{"model": "model that predicts escape time at each pixel", "train_examples": 145000, "image_size": 64, "crop_scale_min": 1, "encoder_kernel_size": 5, "decoder_norm": "groupnorm", "decoder_activation": "gelu", "beta2": 0.98, "epochs": 15.4}
Rows from block 3 of the encoder of a small model that predicts escape time at each pixel, named by matrix and row number. Rows with one number within an expert belong to one neuron, the router's apart. Each number is 128 + 24 x the weight over its row's rms, rounded and kept within 0 to 255. All counts start at 0. After the name is the row's rms in percent of the matrix's.
Before each expert's rows are labels from the 100 images, of 14848, where the router gives the expert most weight on average: "responds to" is what is common among them. Only what is clearly more common there than usual is listed. The data: views of escape-time and Newton fractals. In brackets: how many of the 100.
# router: slot weights (encoder.blocks.3.mlp.router.weight, 8x64), inputs 0-63
# up: expert up (encoder.blocks.3.mlp.up, 8x16x64), inputs 0-63
# down: expert down (encoder.blocks.3.mlp.down, 8x64x16, transposed), outputs 0-63

# expert 3
responds to: grey (100)
router.3 100 [166 109 117 165 134 149  78 155 153 169 102  74 131 121  93 133 150 132  82 139 109 152 127 112 108 143 139 158 156 133 122 116 118 117 117 157 121 149 116 112 145 128 113 138 110 117 180  75 130 126 131 118 135 193 149 101  94 141 131 138 142 141 138 133]
up.0 089 [108 107 127 160 100 123 122 177 141  93 147 137 150 111 112 145 139 127 120 125 110 101 157 152 158 145 119 150 151 138 102 140 103  89 139 110 106 141 111  70 136 118 144 139 157 141 152 107 148  97 125 112  81 123 132  89 111 116 152 145 128  83 122 194]
down.0 091 [130 126 186 149 155 165 118 164 168 106 128 143 113  93 128 172 120 176 159 143  98 144 155 135 125 106 162 170 117  85 107 106 150 150 159 137 131 132 111 150  96 125 114 165 123 136 134 137 135 136 142 112  97  99 105 118 163 124 117 113 134 159 111 101]
up.1 096 [118 136 136 108 121 143 129 164 157 116 109 156 143 116 147 104 139 135 134 106 148 149 139 101 166 137 101  99 103 128  98 116 158 174 158 123  81  85 119  85 165 130 149 152 152 134 114  97 130 125 143 163  98  83 120 128 123 153 152 130 120 137  64 125]
down.1 096 [104 127 149 103 123 136 167 191 147 129 123 157 123 150  86 123 139 114 137 138 101 152 152 170 150 160  81 113 126 171 118 127 155 115 105 150 159 159  85 144 115 162 122 150 151 107 107 115 164  89 120 120  98 115  95 117 146 123 127 129 128 155 148 137]
up.2 091 [152 124 147 139  61 156 110 115 137 141 135 108 120 146  97  87  95  97 119 123 122 126 126 127 129 104 130  80  99 125  98 132 115 174 170 138 112 146 129 152 110 130 171 165 107 145 114 113 148 122 114 119  95 165 154 176 121 106  97 101  98 132 138 118]
down.2 087 [136 125 135 137 122 134  92 103 116 133 114 117 113 106 115  79 117 114 102 168 179 151 120 164  92 158 122 107 140 101 126 131 113 112 120 149 138 151 167  88 152 139 135  96 159 153 125 168 184 131 153 145 117 146 127  86 132 155 124  84 159 141 117 111]
up.3 111 [152 111 106 158 110 141 122 166 128 147 152 123 131 118 103 105 151 122 104 196 130 106  88 127 127  92 118 124 121 133  85 144 128 172 156 132 116 114 139 139 123 132 148 148 111 143 151  95 134  71 117 104 115 145 202 130 115  83 126 133 122 103 137 131]
down.3 118 [124 132 161 114 148 141 123 139 160 111 129 144  83  98 132 128  74 130 117 161 119 207 161 167 119 133 116 163 121 122 155 120 144  96 123 122 161 129 128 168 119 142 105  83 154 169 111 166 161 109 140 114 135 117 123 111 159 131 143 116 137 131 122 140]
up.4 106 [144 150 144 130 161 124 106  65 124 145 136 125 124 153 151 123 114 126 104 130 117 156 130 114 115 131 142 116 139  97 129  88 123 160  61 136 174 101 140 171 148 150 116 101 106 138  77 141 115 170 120 126 179 125 128 149 136 143 141 117 128 109 123  83]
down.4 093 [111 106 133 104 119 114 124 134 119 159 123 100 130 112 139 104 130  76 115 114 158 145 114 108 103 144 129  80 124 127 123 171 127 113 151 103 103 119 140  69 169 126 136 116  96 118 130 151 154 119 103 155 178 146 133 130  92 168 130 100  91  72 134 132]
up.5 104 [153 146 112 139 101 139 107 166 141 145 168 109 114 117 121 124  98 126 101 210 113 145 115 127 105 121 138 127 154 117  99 132 106 151 151 125 125  99 141 142 130 129 116 115 107 141 134 113  80  97 112 100  87 155 181 117  94 113 148 134 111  77 144 139]
down.5 099 [135 138 109 123 151 144 111 137 130  93 139 133 136 110 167 113 115 137 135 146 130 162 128 174  98 124 106 104 127 107 152 100 149 126 139 121 130 137 138 178 155 113 110 106 132 157  90 181 143  98 148 126 158  42 104  85 122 145 147 133 121 102 123 116]
up.6 074 [153 162 111 139 147 186 119 166 129 139 131 185 117 145 132 134 121 148 125  98  86  94 126 144 127 137 103 157 159 166 159 109 138  89 114 102 117 137 114 107 123 133 119 105 117 115 165 140 149 130  96 143 129 125 120  77 113 115 183 155 112 102 104 131]
down.6 108 [141 108 148 108 130 106 144 165 155 102 103 161 101 111 124 168 149 173 164 116  94 117 149 146 114 116 139 133 101  99 102 149 165 123 121 101 123 152 129 188 104 126 106 142 130 108 144 146 147 130 158  71  93 102 127 123 147 109 119 172 141 146 140 140]
up.7 093 [133 131 139 109 111 112  84  63 144 112 125  92 128 155 114 153 113 139 160 117 112 155 122 108  99 148 117 130 107 123 152  87 122 136  75 130 160 100 115 168 114 169 107 108 163 130  98 152 106 115 130 105 150 121 123 158 142 124 143 126 178 110 139  93]
down.7 092 [104 136 107 159  87 121 162 120 122 163 141 117  97 141 143 111 131 102  83 134 164  86 122 154 109 163  83 111 138 108 170 141 113 135 144 133 139 129 107  89 165 103 115 110 118 143 131 124 107 137 141 158 147 152 125 150  93 172 117 109 119  95 118 179]
up.8 084 [118 121 120 156  80 181 116 169 121 106 137 142 147 122 102 129 125 138 123 168 124 132 105 104 133 129 107 107 117 152  88 154  90 145 150 132 153 129 140 124 111 130 120 161 125 141 164 106 138  89 144 111  76 162 151 105 113  77 125 123  75 117 150 149]
down.8 094 [143  89 129 140 141 146 137 146 166 113 136 126 128 128 110 140 110 149 100 124 133 182 123 145  93 120 138 140 137 121 152  86 129  99 106  86 139 107 171 112 111 134  93 150 152 155 120 132 175 112 147  83 134  92  86 107 172 120 144 108 114 114  87  97]
up.9 089 [135 138 118 163 137 143 129 129 131 141 144 158 117 149  98 116  95 125 138 154 129 132 108 155 145 139 136 112 135 114 111 115 119 124 122  69 127 171  98 164 120 124  99 118  77 110 170 148 103 107  96 100 103 152 162 133  88 110  82 102 103  83 160 147]
down.9 097 [137  90 114 113 144 154 139 151 152 128  80 172 104 100 102 145 122 144 194 156  66 153 122 142 114 114 124 136 140 125 105 109 150 122 128 156 108 118  94 165  87 149 123 153 127 114 137 111 140 102 158 122 111 130 113  94 161 128 164 140 147 126 123 155]
up.10 102 [135 163 105 152 130  84 114 116  93 116 131 154  96 153 148 120 108 120 171 129 148 118 147 169 152 121 109  96 165 132 124  80 140 116 105 116 158 109 110 162  95 136 137 108 136  78 120 149 144  92 110 160 128 127  95 145  94  98 103  88 137 140 132 112]
down.10 098 [144 138 131 121 113 131 107 174 147 119 112 143 142 118 127 166 124 176 156  97  86 144 149 123 145  92 138 159 101 117 115 112 141  97 113 105 133 145 112 199  91 118 123 143 122 110 131 123 112  93 176 125  92 108  93 128 175 109 113 138 137 151 150 138]
up.11 098 [143 101 123 115  64 114 102 111 134 126 154  74 118 143  99 153 124 130 133 109 122 130 115 157  81 118 127 140 129 136 133 130  98  79  94 171 163 132 127 166 110 152 152 104 142 139  95 123 121 106 167 133 158 113 104 165 157 127  97 138 132 159 151 119]
down.11 090 [113 172 120 120 134 138 129 114 105 153 180 109 143 167 154 112 135 101 112 140 175 112  97 136 139 127 135 133 168  89 149 142 125 169 134 143 162 120 151  89 175 124 134  83 102 117 132 158 139 147 106 166 138 156 171 105 102 122 132 141 151 127 147 120]

# expert 4
responds to: earthy (33)
router.4 091 [133 121 158 128 187 139 127  76 127 165 139 111 142 126  97 131 108 148 150 132 121 119 153 138 157 122 147 127 117 127 182 157 102 175 106 149 163 118  97 153 142 110 127 124 117 155 120 139 153 132 115  86 179 141 117 136 172 172 109 107 104 115 120 140]
up.0 083 [127 130 116 139 101 123 107 145 125  94 145 153  99 122 141 154 133 126 161 135 155 121 119 158  88 143 175 118 150 172 108 117 162 140 122 119  84 182 115 111 120 142 113 145 113 142 143 147 110 116 184 127  98 114 115 123 108 137 125 115 132  54 122  85]
down.0 084 [128  97 144 124 108 108 116 167  95 124 152 121 128  77 125 128 134 157 137  80 114 152 126 142 169  92 174 134 111 123 104 121  89 119 127  99 163 157 151 153 122 138 138 136 114  75 127 115  84 136 124 127 130  86 113 106 175 100 122 142 139 155 128 102]
up.1 100 [144 116 130 116 105  95 117 114 109 147  86 107 148  91 128 100 179 131 113  85 188 121 133 136 127 134 143 130 141  84 156 139 101 130 103 169 140 105 131 105 151 103 126 117 139  82 133 143 152 143 129 181 165 109 112 127 116 107  94  96 116 110 104 132]
down.1 088 [144 149 121 154 109 157 154 122 142 111  96 133 166 121 122 100  58 115 115 179  84 119 139 106 129 118 133 131 133 101 194  98 173 111 164 136 121 123 160 131 123 135 137 103 131 138 117 137 136 132 101 179 162 116 152 106 139 112 134 125 130 153 150 132]
up.2 119 [128 146 144 146 123 143 119 122 122 175 140  69 127 125 166 106 141 120  88 119  99 159 125 108 180 119 133  99 142 104 141 126  93 152 152  77 130 130 117  84 136 111 139 124  97 141 109 113 145 107 103 123 153 161 129 143 107 135 110 148 108 101 109  66]
down.2 095 [135 101 130 104 118 100 133 154 142  82 144 147 140 108  84  97 126 118 155  98 154 110 132 122  99 118 171 110  92 113 144 162 143 127 125  90 125 126 137 166 126 127 122 138  97 122 143 150 161 169 143 131 127 189 144 155 153 136 140 147 144 175 131  80]
up.3 100 [135 141 130 138 128  91  95 156 143 142 147 113 141  57 125 115 122 132 172 116 154  93 133 141 149 123 113 154 148 136 136  95 115 104  88 146 130 105 114 112 141  84  90 112 124  92 122 178 123 149 152 140 129  86 106 118 118 125  84 129  94 105  94 134]
down.3 100 [111 108 123 149 122 166 123 138  85  86 176 110 169  87 153  98 145 105 123 142  98 129 146 117 128 128 137 162  95 127 161 123  95 110 158  82 113 136 117 183 105 132 132 111 124 103 132 183 104 103 114 125 105 147 121 134 149  89 127 139 114 128 136 115]
up.4 089 [148 129 117 141 118 163 155 103 157 152 120 178 149 131 177 141 129 155 108 151 108 133 140 147 101 154  96 123 138 116 106 142 151 113 125 147 137 131 143 143  85 144 108 137 188 101 109 154 114 157 188 132  94 159 166 137 102 123 140 118 125 120  97 102]
down.4 107 [132 143 133 144 102  97 122 106  90 102 149 106 141 148 118 158 135 136 155 115 154 131  93 133 179 112 110 140 112 100 108 103 104 115 145 111 126 132 120 127 179 150 118 162 146 130 157 146 101 106 152 132 126 172  88 142 182 117 102 180 128  99 153 102]
up.5 142 [138 131 111 130 161 117  97 139 156 136 125  80 128 149 161 141 130 141 122 138 123 154 120 114 136 131 121 141 174 105 126  91 132 128  91 133 154  92 111 143 120 168 124 117 105 125 102 122  98 160  74 107 142  98 103 106 122 139 157 170 177 118  86  79]
down.5 120 [154  94 111 138 103 116  78 144 119 141 134 115 112 132 130 135 148 115 104  84 132  94 119 111  87  82 111 115 114 102 141 168 113 172 126 127 123 108 137 125 136 167 101 134 134 151 144 172  83 106 139  95 123 141 157 182 145 138 109 117 137 172 128 152]
up.6 091 [153 141 141 138 137 188 159 176 124 149 140 136 135 124 159 114  80  97 106 161 168  90 129 118 147 130 109  91 142 132 120 106 137 135 188  99 140 142 110 105 124 129 136 133 126 165 154 111 144 116 151 108 128 156 138 129 113 129 121 176 113 140  79 106]
down.6 106 [101 160 134 107 112 107  93 144 116 101 157 117 134 110 142 132 173 141 132 113 109 158 146  84 161  90 127 126 103 125 103 148 100  93 116  75 125 121 162 148 158 116 134 142 141  94 122 131 142 136 158 100 134 136 122 171 171 117 152 130 122 138 150  68]
up.7 115 [108 104 100 143 117 108 128 124 101 145 161 126 136 133 127 155 137 142  58 148 134 140  98 127 170 111 108 138 115  83 104 125 106 135 108 105 123 138 106  85 125 131  82 135  92 145 125 126  79 122 131 101 191 116 172 146 107 123 105 137 113  97 124 134]
down.7 105 [121 138  78 116 114 103  84 128 150 139 147 116 163 121 117 134 115 128 178  97 103 127 144 145  78 137  96 136 146 106 112 122 118 138 150 123 115 115 121 170 127 124 130 142 126  85 125 142 102 165 124 135 189 140  99  60 155 111 141 130 131 126 161 145]
up.8 088 [116 183 113 146 113  97 148 139  97 134 136 128 164  97 131 121 119 145 131 141 126  73 127 151 102 123 108 144 154 123 118 143 102 111 111 133 151 144  68 174 110 121 150 148  88 119 104 114 117 159 121  98 117 111 126 106 107 130  93 116 117 112  57 134]
down.8 104 [168 148 152 129 108 134 127 134 130 103 160 121 176 120 130 118 116 153 113 123 130 117 130 162 181 147 175 139  66  70 143 131  93 112 157  89 109 132 161 126 107 114 121 128 141 120 116 120 123 147 117 123  92 134 100 130 142  96 142 155  95 151 134  90]
up.9 080 [113 123 131 117 132 140 145 180  94  71 123  99 169 129 144 123 119 119  97 143 190  92 132 141 123 129 116 142 129 147  94 124 150 115 155 150 118 112 159 139 127 126 138 161 122 114 126 157 138 150  83 105 108  70 140 157 129 151 111 110 127 132 120 181]
down.9 083 [149 156 117 148 143 106 116 164 137 173 120 119 159 135 129  90 152 126 121 145  82 146 118 142 166  87 105 176 148 150 101 151 143 132  93 159 136 120  87  99 139 113 136 141 168 126 118  96 169  97 133 125  94  91 133  91 118 141 142 127 106 130 150 137]
up.10 091 [131 172 114 163 130 123 111 124 109 128 159  97 110 149 134 116 184 118 130 130 113 135 101 161 126 129 109 154 150 127 116 138 130  88 113 173 153 119 101 153 125 114 134  88 139 131 142 163 143 133 134 128 174 126 117 101 108  69 114 127 177 167 113 174]
down.10 115 [107 153 132 133  87 144 122 127  82 119 141 107 132 134 128 151 102 158 121 128 121 107 144 154 136 112 106 137  92  99 165 150  76 130 112  77 137 141 176 161 109 135 134 117  81  93 147 152 116 149 160 134 131 123 116 153 158  95 113 154  92  96 126 102]
up.11 102 [115 140 126 127 102  91 123 121 178  85  93 112 101 151 172 143  97 113 102 116 186 126 117 117 147 116 118 150 109 152 129 150 159 117 134 159 142 135 101 152 145 102 141 154 153 133 111 119 109 136 161 134 120  66 148 108 132 132 169 141 136 155 165 112]
down.11 100 [169 134 101 158 101 130 123 130  86 164  92  94 102 157 105 155 156  97 168 180  87 142 126 125 119 103 112 129 149 153 136 113 129 125 125 156 121 162 116 106 106 150 130 155 138 142 132 108 141 120 169 141 120  77 117 150 135 160 132 153 139 112  86 126]

# expert 6
responds to: burning ship (65)
router.6 079 [121 123 128 115 142 147 184 140 112 101 146 155 115 138 100 136 134 135 141 150 118 120 164 151 162 147 100 118  94 124 106 164 160 150 167  96 104 135 145 111 101 112 154 176 136 109 145 163 143  92 151 123 114  99 150 143 128 124 102 102  77 167 139 158]
up.0 119 [115  89  96 123 136  75  79 139 143 125 135 110 108 103 141 131 172 116  80 163 190 120  64 140  76 109 156 153 121 124 134 117 106 105 135 161 120 109 103 121 137 121 110 139 124 114 131 110 103 115 140 133 142 137 130 141 127 129 171 124 138 106 139 143]
down.0 100 [107 178 112 129 132 132 110 149 147 159 102 107  96 138 101 155  78 132 172  72  67 136 127 143 155 132 131 142 126 117 156 146 155 103 158 141 143 128 152 126 122 169 142 169  96 158 137 110 128 146 147 116 116 156 145  97 136 120 127 119  90 129 117 133]
up.1 093 [112 116 128 149 147 170 154 151 132 157 146 111 144 171 115 108 161 117 114 152 163  98 123 131 112 119  98 148 132 142 107 167 119 175 158 111 120 140 134 128 142 100  94 149 169 103 167 138 125  77 106 125 120  94 164 123 136  78 120 133 113 133 122 169]
down.1 095 [ 93 114 150 128  87  97  81 143 153  91 148 130 140  94 122 109 125  91 159 109 106 157 144 120 142 129 123 110 121 154 116 134 136  89  89 138 145 109  84 111 134 125 131 156 166 143 114 154 106 181  90 131 112  86 104 142 150 110 121 115 113 115 165 135]
up.2 095 [119 144 129 134 136 186 162 128 144 149 113 172 142 152 141 111 110 105 158 119 140 100 126 100  84 103 114 111 112 160 113 140 126 152 139 133 143 116 131 128 144  81 124 152 151 156 150 134 149 152 151 130  79  97 119 115 125  63 132 103  81 129 156 151]
down.2 086 [150 145 133 110  93 106 146 136 102 117 139 147 133 155 156 129 169 114 132 122 155 161 101  98 171 123 144 125 189 167 102 143 156 122 120 128  96  88  84 124 124 164 121 163 130 116  93 159 129 117 147 148 101  92 138 108 134 143 149 119 172 119 128 150]
up.3 101 [138 125  99 111 117  78 120 144 178 133 142  84 161 150 169 129  94 126 149 144 138  92 155 125 141 140 124 138 128 119 174 124 120 119 131 168 173 145 117 144 156 151 135 106 148 100 135 168 138 115 107 159 160 113 125 110 138 117  66 157 109 141 122 146]
down.3 099 [129 102 120 144 107 133 116 144 113 129 133  83 138 118  69 119 163 132 110  96 122 134 150 134 118 132 111 154 116 120 176 150 103 116 135 141 118 116 186 131 100 117 125  64 117 166 112 146 129  92 101 148 153 133 108 181 130 135 161 149 107 139  88 130]
up.4 111 [130 108 126 129 103 150 107 114 110 119 164 104 147 116 120  80 154 124 110 184 104 166  91 160 110 103 136 135 147 149 153 100 109  85 119 155  98 101  80 160 117 142 144 123  71 142 166 142 121 108 132 122 152 135 143 135 106 145 113 146 157 115 143 124]
down.4 097 [128 127 160 112 153 149 126 138 132 153 119  95 104 145 128  93  85 151 130  88 133  75 175 130 137 114 168 101  76 140 180 144 117 155 152 114 144 127 137 135 138 140 162 107 120 112 129 132  93 145 136 105 145 134 138 110 149 104 125 154 140 113  98  73]
up.5 082 [110 127 146 117 139 127 142 140 158 135 148 146 128 120 112 130 156 106 132 132 130  97 130 123 156 120 103 153 140 160 112 159 137 135 149 151  83 106 139 169  55 154 144 151 102 115  96 129 151 185 176 152 111 133  97 150 137 142 154  85 157 107 139 118]
down.5 079 [110 109 144 159 114 155 140 162  74 153 148 124 154 132 143 115 130 115 120 168 132 157  98 113 114 122  94 126 125 170 127 106 129 145 130 131 155 104 121 125 172 102 154 143 127 123 198 121 144 121 167 123 128 105 161  86 146 113 116  88 124 126  77 126]
up.6 101 [131  74 129 116 123 118  80 112 109 133 148 108 138 116 127 138 163 109 111 124  92 215 100 104 110 109 126 121 143 117 144 128 110 121 118 185 129 105 128 111 123 145 139 124  93 117 133 134 185 112 145 112 133 170 116 154 118 147 153 122 169 139 133 120]
down.6 094 [124 168 185 142 178  99 128 105 137 126 141 140 132  96  81 138  90 156 145 133 139  83 127 103 143 161 131 149  84 148 137  97 108 147 129 139 134 133 156 155 119 101 116 112 117 134 141 138 115 116 155 103 121 184 132 123 142 140 102 137 151 105 160  87]
up.7 080 [140 187 115 171 132 130 137 115  99 159 104 153  98 125 133 105 178 112 134 123 130 102 142 163 119 116 105 154 182 124 126 153 174 144  95 120 129 128  88 165  81 130 153  96 131 111 143 136 133 132 148 110 131 106  85 105 108 116 124 107 152 136 118 113]
down.7 111 [115 175 144 171 180 150 141 132 130 149 101 109  92 145 102 141 144 160 112 123 151  86 149 101 106 130  95 109 101 114 136 152 114 179 127 107 179 100 160 120 139 131 128  77 108 153 150  98  94 132 137 143 108 149 141 144 136 119 133 147 116 131 125 114]
up.8 098 [142 145 118 138 127 149 132 146 128 119 148 127  84 134 152 134 112 118 154  98 116 103 122 128  71 129 131 118 148  83 132 107  78 125 128 159 138 164 127 149 121 148 129 138 113 107 114 135 158 160  84 148  99 134  69 143 128 105  88  66 156 126  99 127]
down.8 097 [118 112 154 159 148 139 133 138 152 130 135 119  79 107 106 114 121 111 119 161 131 116 138 152 162 149 139 130 116 111 163 114 161 142 162 120 112 123 193 121 125 101 109 134 160 106 148 126 115 109  79  97 125 157 180 126 121 147 135  63 109 130 168 129]
up.9 092 [111 136 116 171 140 143 125 128 119 168 113 107 107 130 138 125 145 107 114 137 129 173 143 193 108 121 142 156 166 153  98 113 107 135  89 115  86  96  89  93  89 121 165  86 104 150 131 133 116 124 134 131 151 106 100  83 127 112 129  98 139 111 121 116]
down.9 092 [ 97 129 136 169 166 109 123  84 123 120 124  93 126 137 123 141  96 141 111 135 184 133 128 112 134 130 158 123  84 128 145 156 111 169 132 113 149 111 100 123 100 147 146 121 137 135 114 127 122 135 128 151 122 192 168 184 145 119 116 137  77 125 122 167]
up.10 116 [121  89 138 128 123  97  62 119 133 146 122  96 134 135 115 144 121 128 116 133  95 169 108 110 120 112 162 134 124 106 142 111 101  79 124 168 126 131 107 120 145 151 137  89  93 152 136 114 162  92  99 130 143 171 119 133 132 166 108 106 186 148 144 130]
down.10 127 [153 129 180 131 136 119 123 129 142 135 112 104 125 111 117 150 155 142 148 150 155 119 125  91 126 142 152 121  80 103 185 156 120 153 161  95 147 151 129 168 101 127 123  79 110 124 137 110 111 120 108 105 113 173 154 156  99 103  99 116  82 114 118 105]
up.11 076 [111 107 107 181 149 140 163 164  85 120 105 124  84 127 182 140 141 127 141 156 191 102 143 125 157 125 136 133 164 152 119 104 162 130  98  92 102 129 133 137 121 117 122 149 138 115 130 135 119 164 129 161 130 108 104 100  86 130 130 139 143 135  93 135]
down.11 108 [114 149 140 160 139 148 122 123 144 130 129 106 142 152 135 138 146 119 131 147 139 102 150 111 130 104 170 141 108  99 146 149 120 168 176 122 167  95 207 116  93 167  94 104 118 147 139 143 112 120 122 134 157 117 137 176 141 117 142 163 119 146  97 101]

# expert 0
responds to: grey (37)
router.0 122 [114 165 121 126  50 149 154 153 129  85 133 167 119 139 135 140 130 133 148 132 103 103 146 149 141 140 104 122 133 162  96 113 149 140 141 131  94 126 164 112 118 170 101 125 158 109 135 160 156 112 153 155  84 115 140 142 151  90 128 112 105 167 139 145]
up.0 100 [187 158 136 126 137 129 137 109 166 118 106 123 128 158 123 134  74 122 141 102 122 171 126 134 123 128 148 117 149 129 118  68 139 105 130 139 112 106 133 168 143 129 113  65 150 127 122 104  83 121  83  85 123 119 117 127 118 155 157 141 111 141 146 164]
down.0 089 [145 146 112 112 143 133 143 160 131 145  93 133  74 124 175 131 138  93 143 139  73  98 125 134 160 124 125 109  72 141 154 156 120  89 117 161 136 114 119 113  93 156 100 106 134 139 129 126  91 106  93  85 131 157 148 134 134 170 139 125 122 114 106 126]
up.1 106 [158 159 141 147 150 151 150 153 125 106 145 133 141 129 132 105  83 116 144 140  89 147 109 145 150 134 130 108 158 165  63  80 133 115 137 114 106 144 128  85 150 147  97 135 183 104 117 119 117 126 123 136  78 166 116 118  94 117 155 113 131 121 127 150]
down.1 108 [150 156 105 124 171 161 136 165 127 149 149 137 163 136 147 146 146 134  99 106 122  91 107 156 140 123 160  97  81 118 129 131 139 132 128 156 140 119 173 113 124  97  97 112 132 111 131 164 124 138  92 103 122 162 155 155 171 152 132 129  70 160 111 126]
up.2 083 [136 159 109 184 124  93  84 127 132 164 130  98 125 124 112 135 135 139 115 111 154 144  97 161 120  79 132 171 141 101 123 155 120 114 125 120 115  76  77 138 113 134 155  95 102 100 138 156 125 131 120 110 174 116 131  95  93 142 130 123 155 101 123 141]
down.2 104 [123 172 140 152 158 143 142 102 121 164 158 108 106 133 112 149 118 127  94 143 146 119 118 117 152 111 152 117 106 120 146 123 160 153 141 151 156 134 175 107 146 127 116  93 169 162 156 119 106 130  82 130 160 106 130 196 108 144 131 114  88 149 102 132]
up.3 083 [ 90  85 125 115  84 129 155 141 181 135  90 147 102 152 155 134 143 156 119 133 146 151 111 122 184 143  88 119 133 137 150 164 125 128  85 122 140 155 140 117 155 108 101 156 126 135 144  92 141  95 147 146 148  98 129 145 155  91 126 105  99 126 116 105]
down.3 086 [100 130 153 150  84 143 126 147  78 124 108 136 105 145 114 106 132 107 129 152 142  84 116 149  94 162 111 130 142 107 185 151 122 161 138 124  87 140  69 168 132 137 109 118 100 117 135 107 137 168 110 139 148 110 106 111 145 126 157 134 161 100 128 105]
up.4 102 [104 127 151 117 141 184 163 148 114 125 105 126 133 139 101 132 134 157 105 136 137  93 157 145 146 145  92 130  87 152  83 162 144 152 164 128 103 164 152 130 134  77 149 136  93 115 131 132 135 105 107  96 144 103 143 163 158 148 121 126 110 150 167 106]
down.4 097 [108 155 125 122 108  58 171 137 142 139 130 132 135 111 141 101 157 133 141 137 156 162 111 147 109 156 103 129 135 141 104 124 132 123 106 128 126 110  92 157 124 137 161 106 101 118 123 112 164 157 166 135 142 144 103  47  95 101 149 146 128  99 122 130]
up.5 123 [163 103 137 107 121 128 138 159 153 124 155 144 155 106  77 122  74 121 125 145 128 185 130  79  94 132 167 164 137  77 144 118 130 130 125 125  99 109 114 115 132 146 134 148 134 117 143 138  96 107 143 135  98 151 149 109 138 156 119 145 161 119 159 169]
down.5 105 [123 122 136 153 107  85 124 169  89  98 117 134 127  83 159 126 169 133 128 149 121  89 137  79 168 120 103 124  97  98 122 113 105  83 105 131 121 107 135 103 125 129 139 155  98 118 124 157 101 145 178 103 103 124 126 181 130 120 133 127 141  95 139 129]
up.6 090 [122 147 107 154 131 117 110 163  63  98 132 118 146 139 108 122  93 120 136  94 148 138 107 197 152 136 111 121 120 153 108 135 146 116 127  83 121 151 138  90 124 112  87 108 118 141 142  90  90 135 105 117 110 107 119 149 100 147 116 164 102  86 137 133]
down.6 101 [125 109 110 120 138 108 144 160 154 135 158 131 179 132 145  91 171 147 120 137 124  94  93 140 108 139 131 103 127 159  93 120 114 126 145 140 148 139 131 131 123 141 170 126 128  95 102  97 107 135 115 126 121 141 118  21 133 120 119 123 117 134  94 146]
up.7 105 [ 93 155 107 153 109 119 152 157  96 135 148 158 124 112 157 126 186 134 114 144 113  89 142 138 100 110 149 126 128 130 139 143 128 128  99 148 112  66 137 111 121 173 116 109 174  79 134 146 135 115 160 159 108 120 154 123 108 106 138 133 119 133 178 101]
down.7 104 [132  90 136 141 180 117  94 170 131 104 124 148 115  93 121 148 120 155 153 137 128 170  96 129 167 110 121  98 128 122 147  87 100 114 129 158 115  87 130 159 128  97 110 122 132 147  97 126 106 153 122 111 128 103 115 140 161 145 166 174 118 151  91 154]
up.8 103 [134 165 131 143 143  90 104 114 133 159 126 125 168  77 138  98 134 119 124 113 126 106 129 144 110 139 153 140 128 178 131 131 105 100 112 175  85  77 130 167 103 125 136 149 103 105  99 111 134 113 162  94  97 143 135 150 113 118 107 113 148 178 139 142]
down.8 097 [146 102 122 106 148 108  89 125 113  73  90 114 152 128 138 133 126 132 125 129 155 161 134 141 173 102 163 134 100 188 140 125 128 122 109 139 166  93 150 120 134 121 145 143 134 131 167 134 137 169 172  99 117 144 146  78 132 150 134 117 143  97 113 160]
up.9 094 [149 100 119 125 124 106 114 128 121 109  73 121 141 116 130 149 136 148  80 128 205 106 128 137 164 128 114 122 117 139 121 108 152 110 149 120 158 142 141 118 108  92 135 166 130 116 120  87 103 188 122 166 104 154 140 155 126 148 112 122 127 145  80 138]
down.9 099 [126 122 116 140 119 109 147 134 105 126 119 124 144 150 130 113 115 139 146 146  94 134  92 149  69 105 159 148 143 138 118 137 146 140 136 103 136 163 111 146 147 143 136 167 137 128 129  78 121  70 107 157 125 152 106  44  93 103 151 128 119  96 142 136]
up.10 110 [119 152 121 108 145 162 154 120 175 113 134 129 138 173 152 133 133 146 141 134  82 158 155 108 197 135 133 161 131  95 122  80 132 130 146 137 130 136 139 143 161 121 106  88 133  91 142 132 130  92 102 136 142 122 111 136 157 116 156 162 113 126  79 149]
down.10 097 [103 115 121 128 130  94 182 107 127 156 111 105 146 105 131 109 124 116 118 120 154 110 122 101  74 146  97 107 128  67 147 200 111 102 130 115 153 141 127 157 135 132  76 112 112 170 128 160 114 151 134 119 129 147 127 153 107 146 129 149 133 129 151 112]
up.11 120 [159 155 136 114 146 135 146  66 167 112  87 133 122 130 138 109 110 105 173 116 122 172 127 135 205 136 145 117 120 121 149 131 114 150 146 130 118 183 115 154 136 105 135 119 120 138 156 121 117 130  94 149 132 166 135 125 106 154 107 133 124 152 113 175]
down.11 097 [142 134 154 135  92 165 186  97 123 164 112 123 106 165 163 143 116 102  84 120 142 108 151 128  84 149 149 133 108 131 128 124 116  89 119 107 152 143 110 111 136 157 136 117 170 162 115 137 113 107 131 106 181 173 106 152 148 117 140 115 136 102 147 136]